A small multi-label image tagger, trained from scratch.
Model: 32-pixel images, norm layernorm, activation star_relu, patch size [2, 2].
Data: trained on drawings of small networks of dots and links, 60.4 epochs.
Rows from block 9, named by matrix and row number. Rows with one number belong to one neuron. Each number is 128 + 24 x the weight over its row's rms, rounded and kept within 0 to 255. All counts start at 0. Numbers have three digits each. After the name is the row's rms in percent of the matrix's.
# fc1: MLP up (model.blocks.9.mlp.fc1.weight, 1024x256), inputs 172-255
# fc2: MLP down (model.blocks.9.mlp.fc2.weight, 256x1024, transposed), outputs 172-255
fc1.982 099:158132172134127144102101145149115114130209122083113106134154107147103177090147138136141142143083139131126125122163138123129148119128121160151125153107129137110178134143115153166115094073116137104143118103116133111119110147148126097136119094103165173103
fc2.982 105:134165138124108124091150129116076191122129111107102133129125107107176120112139109127110098130161171116115105131146120119142138139103153143151092087133091118126105152138092133126153148094135121093116104135105102085127078110137075116110119141158145144132
fc1.983 075:136092123143111102103147118133113122094135152142126103122151153117136164100162141130123144130142158168137104093126155150086143147137153128136137147124137139102120149143062130146139114122144107133093153161122102088152116148189136123119084093143092134178
fc2.983 077:147108058113147109086165152110187076139126137122093162121127148121117100120106130141137126067123158120146103147132144128142125157168140122120134130118154091134105131139146090106095130127166101137122164094106129142092108105114154163097111139188131127148
fc1.984 074:131144101108081136126164150096136120085076147126105085142149115117126121061115130110118131171122078157153164129127148161115101137164126141147154133157115097082145154108128109133118159099171121145082107118128120124133153171125154147145128155112155117117
fc2.984 075:155131141142101129143129103093139115138118103155116130178121139118149111108105153129103154103128141168158116098123133156151124106116126134120142092127084089084058200154099176150133155087090078103142130142154089134079153174177115130112122131143119148123
fc1.985 095:154140115167162126117118112144136126116175114114103148093082110132135115133106116129145110135132084128124102096114128097133123141140139143129121112134096107104099153128117086136121146155082120105151143140125131136122174128100132090134122143160133183122
fc2.985 095:179138121138136178110100134152145149085114116148115082128071099094121150106103131125136074139174127124115103145116138186136134126173166119105116122126158083142121137171165112114134099125159116080115161107120085075126139142136185146072114093147121117148
fc1.986 097:163128097125157105134140135183062113127137116136126120138124108096137146125145148178142140146140112135158110079154140108127110103169114139117107142143117159129141129124099137127148130156079112127178131097121087103107140087151163141107148116111136119126
fc2.986 098:144156120099137114114102100057105139141097128146086138138131100119088138096119136133103113125105127101153098113161168158111152137116135167143129123121180085118130141136157145100131095151116113148136187138143158142140111144129122128090139135134143152108
fc1.987 070:118147111109106133125116117151131089132159121173136138141099134154079132113141109135076098162143143137138134129151099133164127171117092172114152105117123099142150141071151133147147139166112149112160158204121122134142129164134177139146141106134114112161
fc2.987 074:118075108098171126125121139095099121119143129094124115080140135128127110137140136108109119101142154119095159115091139084153105131132157079141113129128147097076104121101148132144126100130103152137099131106114121086070146149125118120110159126096131151100
fc1.988 085:124106114150117129154111114133143096101122185149117097098155114093106162148180129161148152117112167096138180161140135148120116115101132090144117147183151124041134120127104117181118126131151117169138138138138172151136135112081114122119130123127137155134
fc2.988 098:134106112134127139153152150107135118110122114163157137079137104149083180168136149136140090080122158112130107149107134070150146114156149139140158111132161135129091151120117144157167151123093079126147087079108097156131131104108123139123126154160143136101
fc1.989 110:106123119105132120098129116168158160163113150159101110126146162086125139158155142121117083137120156120141105097114150169118075115123164115122117112098138126128159111155104101143129114107155101146117149176145097129125099092142149155113120150107121119139
fc2.989 105:090104122105118163132170124104117103173141118125119076129142136164113126131106114126121132111125101142170082118100132171167120111122119122162121146106168152153128099101124132139170166085110119112126121159131149165110119106148152129158104145166114133120
fc1.990 100:082063112123157138050119124133143147154102121141110107053100116139131125100110132113117133107131175122088117113097149149156157178144145127113166152195153150119138178164146136153131160152091122141143162103100120108108140146126114122091138126107143112163
fc2.990 095:147133148131151140154126155164122136119177153146108114112122096093130117164101132124133116065140168144101150096087153126128154097106147129107111118118130123107145143146174102127083140140128116104128096178140119165124172123141101088175138149178066094153
fc1.991 106:168116139106118138062136152091158120119140126140120123093140142108150109176114153160170069138114151120127157124144123172090180131139134161137130107118129147110106162141095132123121155097137162103142087094160136159119105139104115148135104127129124155107
fc2.991 112:168158166105162137145119119143126081111121142122112152147101107115148144149121122097138130202124157105150121116102118134119162107131131149133151107101127148183128105127111119120114151103113160119143150090087163149089118147136169109109093194134146111173
fc1.992 080:121133143149169108105137183140163162127140115167102125146117151167145140063121092171135134114155113117112150168111092100133125147142089152159155158082117110138194141153118125132123094141128159100093130110127137155119124140096134172113137124152124086121
fc2.992 085:129089118096167156159111165143164118128138170098153153110150132120143140122116135131137135041148134122125067150146158164190153125124133106121112123136102138071125110139120114112186110108137147121090133151128093116140128153131136129137146147119138154127
fc1.993 084:156136109147116159091112136112113113124100165106130164134128141141152152127145161134161135117107147138140121159111101135136101133103142125087105122128106122109174101137129156147141138138137136140156147126161162129146114136110107123203109137153104127176
fc2.993 083:118102161141114129150136161113152112132133086145146165094106132079154127105117111098145122176124089164157147116147154137101176126107112118099112138156129117123163103110124142115142194090131143120155158124151118137132167127174101139159151093157141087147
fc1.994 106:143096151088190134116126119110128160085117136124094123158133075118146106134123132123098130127132161180133174101126119108159104078112118117151131130130185139102141124134094151166123117094161121072155106127145124134115124097148116159089125141115106151084
fc2.994 105:107121095138120118116106100102130143104146135119087105172129174139131167139125110146102147130137135100128138118087135138142131157125102150133141118135105116134147153113087164159163097119087108170137118137147130131075106118099127124138067148123091106139
fc1.995 118:143121118118071122136157163149095174133125120152131155115117127094128076162185147132111165097110077131165174152125151115088103089195126117092115123117128152124173095118164123143140149114133103120123110129119114119175157123125102098135090123130133144148
fc2.995 112:158116146163103121130087175138157135103123128112122120121178108076113116102125090114158130114127137116089135145112123128138094136093163145127128136097114146128135166162096145146113190170104116129150154145096104096129163159129123108159131129110136115166
fc1.996 092:135115080133110143145160125096116137109125102081111116153122118125135116123121122095101162166164118104136107105112106135121119138120126143102142129160122142149113129130131134138146068138140148160066132077150075123147120109099118165152144121110150114089
fc2.996 093:068130107152135154150095090110131139114115161097156102119152113120123131089166155132144167124155162125103141122171112143073130114124157112132125128102107077129121116115163118150148202158130142119131130117151157142100129129091139121101120187103091133120
fc1.997 100:096114158189097122109103109127106167112131160090064108148098150145143121139155138142135102184130127080109143125144163152157137142072146096177120124134150133091129107093126149132110104110132098113134151124135146105193130154146150124128150139156099103146
fc2.997 094:103135102127109124118135087095157131057141157085151157117149081136162133157099066123125089151105135166108135110135125178142099119152112158129128143159125135174127147135123134134069110160097143125172144142164117138127119065133108088128131128159135105105
fc1.998 117:115094114136108137110169096145134137138128139091147135132106125159154175092121125142176137134141105147142137103107152136130086165098123148137162093115147140138109112122124165139145156145121127075127089102154129125145136131184142125115131147133117088142
fc2.998 116:129126105095093137135100126153149098113166148164071102100120118139085109139121146069108100126141144122141122110100150146127140134143084156166134078120170131166150163142110126105174114126155146098139107163108171159097115149128154163120095123083157115126
fc1.999 076:076113144144146099151163134101121102135087158103125156149146143107106133104091080122132115135155120132113148153146133121178153112090110117120114132111141128128131145147140153102148142128141112164084107112148146115159151124128117131146134127109127171106
fc2.999 077:128124134103113143140170156125106116129129099122093173138125169131144128095112106106151166156127141126161135108092151138096121129079144108140088135125142158153122134139157133138146144114105180116112100087124104129184132111125145119159119168212142098128
fc1.1000 121:130141139114140113131124148127105160120098147075093151181101108117130132155128087165120102062124164132130069120116138142082127128123102123124150118114123099132129109143162134141156117094172136144152123130149132117160113109139115100139170120188110154159
fc2.1000 109:111081089113120188104160149097134142142138135131134120150125132125143082110090105118067125109165141116129153130158127101130159109142132152118142129100146177112104124094068139126121127080151161100136108165106121120118132150115094095127123162124132111144
fc1.1001 083:111121094078122130186126107113142123132120109118114143133125174154137114113140141086102144119165135131102126121106118169150157107113169108122133122118111140126103089131116117142129126123113148156177141128112086116139096110178160111125107137077116059161
fc2.1001 088:130123120129144131102125134142149071149155130096151105125124132154132130110131150144126122108191108094149096146147124136122105133118162123141147102123117148124120148099126106141111120112153136078094164125111142151117128112116126170122117104142095100145
fc1.1002 094:111108127124109150120156170097112098103157115148142127101140081179059154102142080119137150141150146146141124170152118157158084162127086141136096122100127127115122143130115141117091136117148151156141126110158097094162159145133140165099124147144122112102
fc2.1002 102:087134133102112141148163131115146081100116135131131125094146077134146118148104139171123090160088188155152158131115152157160087122156095104153122122143179116124188144168113143158143143136143110124103171111187097163130126149071096100126111115120096128141
fc1.1003 093:087093146092128119092121121069172126124157087148105112158131169110101119127143100120107093081138138094133116111129119125183147135123108114136105157116127135114098164184102134133116113133167113134131109128150152163144101133092130144123129123116116136159
fc2.1003 094:134117161145156118146132099130127136124144186150106111114087111131133146106160127109129130131127160103123170107164098138102108148115138138112141081148130138126124131150150126099131127142110138121108105149158108091089108141144129135125107087154081141112
fc1.1004 114:105151127151147137181157173100098107101085140108089160111086148101194088155147138150127096136075109135113116153092133137113141140132150125116144136103125128109145132113106130121134092128128123150121149134112146142140121085126126165085111158142176173098
fc2.1004 101:132141111114117101145139121142154148144138185148117139155136096142150151135132141128114170175092086174083138138151118134081167142106125164086116160120141091119137122111136103095145089162122117137113137111089123153141118125178131112097109142159141138124
fc1.1005 108:117123111111139088122144118105163169120140128126121171151154138146160107113098101112120105134120138138080120105140163144173159141134099148156108143161146136121150129141125122142152108140121091154124120132118128111145174145127122111124120134154146136108
fc2.1005 110:131127143085140136139115101145134103136077128159135109145113157137139113142086153111129093140102122084167111171105150123128111128179146093078146122132137093138134110132148131116127112124113113129149124150122087147093105110117141101093106101170141135135
fc1.1006 088:119157127180107123157091133121120154157136123177043091102129098157110104146104091146105093134153118122133104164127119119126121123109141081135095094156089109141114153118132118131145131153130120124124164122171170123123155145132129121105098130100098056140
fc2.1006 089:152132084139128122126166127129104125157118134114093115098117120147097127149122111153116104140161137161157090090107114096166147129167146150090129136136183105135163123134144109119110106136114141132114138151134112122138141141141132108124103086107096120099
fc1.1007 076:123185107122117151183142112133127137113104116090121158139111128107095129134111165146163134120126144139171102145120043137121151124105109098107063151082156122112130120111166130112127106146146123106089154113126122121178112080095114177134105168122145128135
fc2.1007 078:126151123136116135087164133085112149139119097113126119130137143149164153149120114138116128183129146112114176132116133129143122124097161129149128130138121118097131147112126101138146185162143135128118115133125137120124124127178108134127116078111147135152
fc1.1008 116:115120121123127126175107148143164126121123128109139158103087146126107143112133143140097105165108107136157174103111149106132131109126127120133121165155167136119140170135147128139109126136131107107120136102117119166156108109140139156078142108129135124154
fc2.1008 102:132159098104112158171106118134173106120108132100183134118149135134125125144169095141147134081138100109083141103160127135085144111113133096112105122114160127140180125113139170123134122115133143112134155152113091132097130135180124135112129131113117128125
fc1.1009 119:125142123152115153137117171097159147072128106114074171123095161113137157128102109121127109123143129128118098128125145132128096098149130138133112128142115162105171116132133136119104127093141151138184123091153126142164103139135121191155094158115096121105
fc2.1009 117:116121097121095095125105120112120073148125158151130133132167112118145129139130143131193100086119186114085118153101139118107143132127164113080067169119174189141136176109136176132117181108142124143085133124138149139135155145148126133136113120149126163122
fc1.1010 079:093157118106152143109076099121164122135149143156149127114130111119147131144119124131151152144143108142159159125121066130126117125106136103153103130131116146118137156123105114075116121142109141143146079133125100113161092102096198146130112148168161112147
fc2.1010 087:100159103123166119112109082149131133169143110126141185136118119144110093172146136144165177148140159133082119129103139176131112129139112139126174101151131149128163086149116140116143138128077094140163092110138166129170115130114104118153104122105137157120
fc1.1011 086:136136165135163137115168118126097088118098143110119141115138155066164136133112083141145162086152153180093151119131121152109134147115094147115118123111099141095122156142117103150086129108156152164134131116152159166094126087117117075116133123143163108135
fc2.1011 089:126119146138096145124108094110128113120126136121081165142109132124093178125127114069127111167120170130137159113142125146111140160120139130134154115123116133126110091115135105137135128133112149167142142118131152149108128157136097155189116142128108101101
fc1.1012 109:140140099099110148139129124153135148136114097138085103160122150131114124166092116122092113098149151149131122127171121124120125148135093163124125123101127118148077127096137174112138124124146133132135089093122145136104135128100049119096107124124135099097
fc2.1012 105:153125116165148135141158122127127127083163157115123092120105145145103100124143145114129096205156129149163134144143132115143160123073127143118161093148121170143105129127163132099163137169176171157078141111123175141145110125148161174125134133121116138191
fc1.1013 108:146099171110095144133095100131158108118159137140090146153110192109132164160166140133134165148121134118122060136117159101132124076174146132093148102123151126164118161084135102184142125146144129150099121101149127154125143127128153122181084120105098103161
fc2.1013 109:087143092145117093096100148135110106125127155143113100078135144064136089158115142165119142135126143172156127110143161173093120156194112126105125139132133112139090141137132108088160099133141135086120157154131139134151124145133138093128094106170130149112
fc1.1014 140:128111142140139141153131121118107142164096090110137139107198122110099134154113145106176125100157150143107125119146144136120151170096138117089159101096129134136136138161106151138073136129168118182058096142114118118157132130110180079146166132112151093138
fc2.1014 133:167122121153154123145119121138059152135132130118094112132141165173116116133115125166165150145118167127129166123125141157140122147166122121159123102103150152107129170121134128148133155134096137103124119135139138128156151103116115030155144113133167088155
fc1.1015 114:138095117119142115136100084133097097127122144136100155089113120144111138105130152104094133124154166125153140141113160109165182108155125075083134161162142134134120099150096089141108144141124105108165112111154146127182114141105110110090151178114118153129
fc2.1015 116:155128140092119157140106127126150109142121139165143122152125147120143158124159125096127098175141100123163124145112173058135163084130068138154130138103103106135116154160105104140075171130126117120145141129088158123130126135104119128111178126091104136141
fc1.1016 071:132116138123183140104139142164120098145105112130110099116102159101117178139120128150103105125119137137106135117121142150116114164138109132131105157127143137133187129111129136073159155155091125117124119136155106114138114125112118104092129141147132169092
fc2.1016 072:111156142115111156120127115171142135127134122099135154139192162139147166125149096139131104094145133142128162116159121115109101090138126113139094080115128154142136137147123090137128114130159120149140159099131122091153093120107134122099109132143092129135
fc1.1017 091:142138089097187138136105127137104122113138145146166122116088142137130110107135140150165090102145143116103122133108124108166146130161153127131128150160127159150138125114139078122140133134161117141086097118120108142059155120084148152144135189146126127145
fc2.1017 098:080126086139138063144132178144125085133190118154139133071161135136136144145107129155138148108138109157121117136119136144155108150119135158177088099143091155148129133111141103111122110158137149161140158092122099127191126149087152151143112089113165162171